{"downsampling_factor": 8, "lr": 0.003, "one_sided": true}
Rows from block 0 of the decoder of a small image VQ-VAE, named by matrix and row number. Rows with one number belong to one channel. Each number is 128 + 32 x the weight over its row's rms, rounded and kept within 0 to 255. All counts start at 0. After the name is the row's rms in percent of the matrix's.
After each channel's rows are labels from the 100 images, of 14848, where the channel reaches its highest value: "top examples" is what is common among them; "peak at" is the part of the image that holds the peak. Only what is clearly more common there than usual is listed. The data: gratings and oriented noise at many angles and scales. In brackets: how many of the 100.
# convs0: first 3x3 conv (decoder.mid.0.convs.0.weight, 64x64x3x3, each kernel summed), inputs 0-63
# convs1: second 3x3 conv (decoder.mid.0.convs.1.weight, 64x64x3x3, transposed, each kernel summed), outputs 0-63

convs0.39 098 [135 123  75 179  76 113 121 130 112 139 139  92  93 120  83 141 118  93 107  88  89 180 146  99 132 115 130 168 116  65 118  94  60 120 117 126 106 155  90 166  92 136  82  54 125 142  91 114 134 133 134 162 143 160  95 133 137  97 125 147  86 160  37 134]
convs1.39 096 [128 132  97 169 125 132 136  96 162 100 146 168 184 120 152 110 120 137  97 111 151 105 113 142 193  80  70 121  64 142 123 188  92 163  83 149 121 134 141 103 176 153 162 204 111 106 162 149 128 163  97 123  98  99 118 168 133 153 114  89 115 113 177  63]
top examples: very coarse (60)
peak at: centre (50); middle right (35)

convs0.45 097 [137  84  93 116 148  53 211 130 138 115 155 118 145 107 122 128 110 127 192  82 133 145 165 152  99 153  92 129  70  82 195 148  69 158 119 113 185 136  88 166 154 131 106 130  81 118 139 170 130 108 177 101 111 121 137 106 139  86 155 114 139  93 149 124]
convs1.45 107 [126 117 112 159 141 166 129 140 166 118 158 145 113 146 156 133 133 145 170 138  49 110 125 140 164 127 137 150 117 123 134 164 148 126  80 116 101 125  99  81 146 129 144 107 158 124  95 155 133 132  75 145 125 220 183 175 194 137 110 182 119 232 139 133]
top examples: very coarse (71); stripes at 75 degrees (36); stripes at 90 degrees (30)
peak at: centre (52)

convs0.48 087 [133 121 151 134 106 173 124 123 177 160 138  93 114 153 136 135 197 141 184 179 148 112 141 166 111 202 179 103 156 113  77 152 190 106 191 121  90 150 156 137 156 161 146 109 195 156 140 123 129 158 132 155 142  98 122 152 154  81 145  89 149 143 117 178]
convs1.48 097 [ 83 136 169 148 115 133 155 162  83  81 135 108  97 160  95 145  74 144  71 103  71 122 182 104 177  97 133 124 112 128 105 141 172  87  80 145 104 128 143  97 158 111 199 116 122 151 120 140  55 176 123  83  95 134 102 137  99 119 126 139 104  79 168 105]
top examples: coloured (100); very fine (47); square grating (36)
peak at: centre (100)

convs0.14 075 [ 94 124 166 158 141 170 166 104  77 185 126 141 106 123 208 196 135 151 111 197 153 116  67 122 100 138 125 132  85 126 103 137  90 107 116 128 118 136 125 122 146 186 136  94 181 144 109  97  94 132 160 116 118 143 138 105  87  69 189 144 171 147 129 158]
convs1.14 104 [119 175 141 158 135  97 139 175 108  39 137 126 133 167  96 113 112 101 102  86  99 113 178  63 190  98 148  89 150 128 140 127 144 101 124 133 156 118 131  70 147  81 213 110 117 132 101 161  80 143 132 162 154 132  95 148 110 106  95  87 116 119 174 130]
top examples: coloured (77); filtered noise (55)
peak at: centre (83)

convs0.57 087 [ 77 102  86 100 123 101 129 120  74 175 145 110 103 175 154 100 123  71 179  80  99 113 146  79  59 142 103 147 150 114 150  75  81 128 127 112 137 110 103 130 102  78 145 147 191 124 105 187 102  89 172 122 130  68 119 131 104 130  99 119 143 106  88 137]
convs1.57 125 [122 131 112 217 103 140 153 106 121  74  73 140 113 142 181 150 130 101 132 115 147 114 125 103  99  96 137  89 165 130  61 148 165 126 109  78 148 121 104  67 136 124 112 105 205 205 133 107  98 137 104 167 124 167  87 138 183  92 125 132 116 155 122 119]
top examples: very coarse (78); dashes (55)
peak at: centre (71)

convs0.34 092 [147 144  90 116 146 139 114 149  98 150 130 139 151 126 213  94 132 145  70 132 153 148  99 138 162 132 127 126  80  35 129 166  81 100 141 143 116 119 142 112 103 142 167 120 219 123 113 137 204 129 115 174 132 164 117 137 152 139  86 174 105 147 158  88]
convs1.34 104 [128 160 136 175 100 145 116 134 140  61  94 182 122 143  83 177  49 129  74 118 180  56 119 119 156  66 153 126 137  99 119 140 100 156  28  95 127 134 138 138 139 117  97  89 114 121 141 127 146 182 136 129 164 123 121 132 112 161 144 109 149 103 128 117]
top examples: coloured (79); filtered noise (60); very coarse (48)
peak at: centre (95)

convs0.55 081 [130 114 114  97 114 100 117  85 142 136  94 152 115 111 172 113  67 117  81 120  89 179 138 114 114 115  77 149 182 124 106 132 118 138 162 113 230 218 131 141  59  87 110 120 132 126 160 118 131 152 138  60 122  89 135 114 125  92  87 115 125 105 127 138]
convs1.55 109 [114 134 139 169  96 218 136 139 110  86 104 137 141 126 173 152  54 121 122 203 137  98 118  84 114 156 126 131 114 119  96 155 123 170 120 125 128 126 122  99 104 192 170 171 142 140 148 133 141 129 114  86 111 168 105 179 146 119  72 149  43 153  98 130]
top examples: very coarse (55); stripes at 105 degrees (44); stripes at 120 degrees (35)
peak at: middle right (33)

convs0.49 138 [ 93  72  94 116 149 109 150  96 109  89 158  84 111 134 103 143 106  74 178 117 101  43 149 158 107  85  73 157 131 126 114  98  99 136  84 126 137 130 117 183 142  77 110 152  98  71 126  94  94 120 105 103 142 159  92 138  85  82 154 105 105 111  81  96]
convs1.49 092 [156 127 127 155 128 152 125 142 155 171 194 131  91  93 164 124 164 148 115  89 125 128 113 143 132 123  31 104 110 122 137 127 134  82 149 115 184 199 173 110 139 130  95  79 122 100 113 116 171 183 148 138 152 126 117 219 186 109 115  93 129 143 135 138]
top examples: coloured (98); square grating (52)
peak at: middle left (80)

convs0.18 079 [122 149  95  86 122 128 107 101 167 133  73 155 192  88 120 164 150 161 112 162 105  77  96 117 156 141 184 113 100 159 125  91  65  96 210 146 154  87 135 159 127 108 144 108 135  73 136 114 186 148 110 156 121 148 129 160  99 165 125  92 161 112 149 178]
convs1.18 097 [131 139 158 103 139 141 112  96  41  92 126 104 112 126 113 149 149 121 113  98  83  85 120  97 101  56 109 134 164  97 107 131 153  97  70 103  96 142 181 160 167 110 146 114  97 128 118 128  69 184  89 107 100 119  57 138 110 134 148 162  79 133 117  69]
top examples: coloured (100); very fine (53); square grating (50)
peak at: centre (100)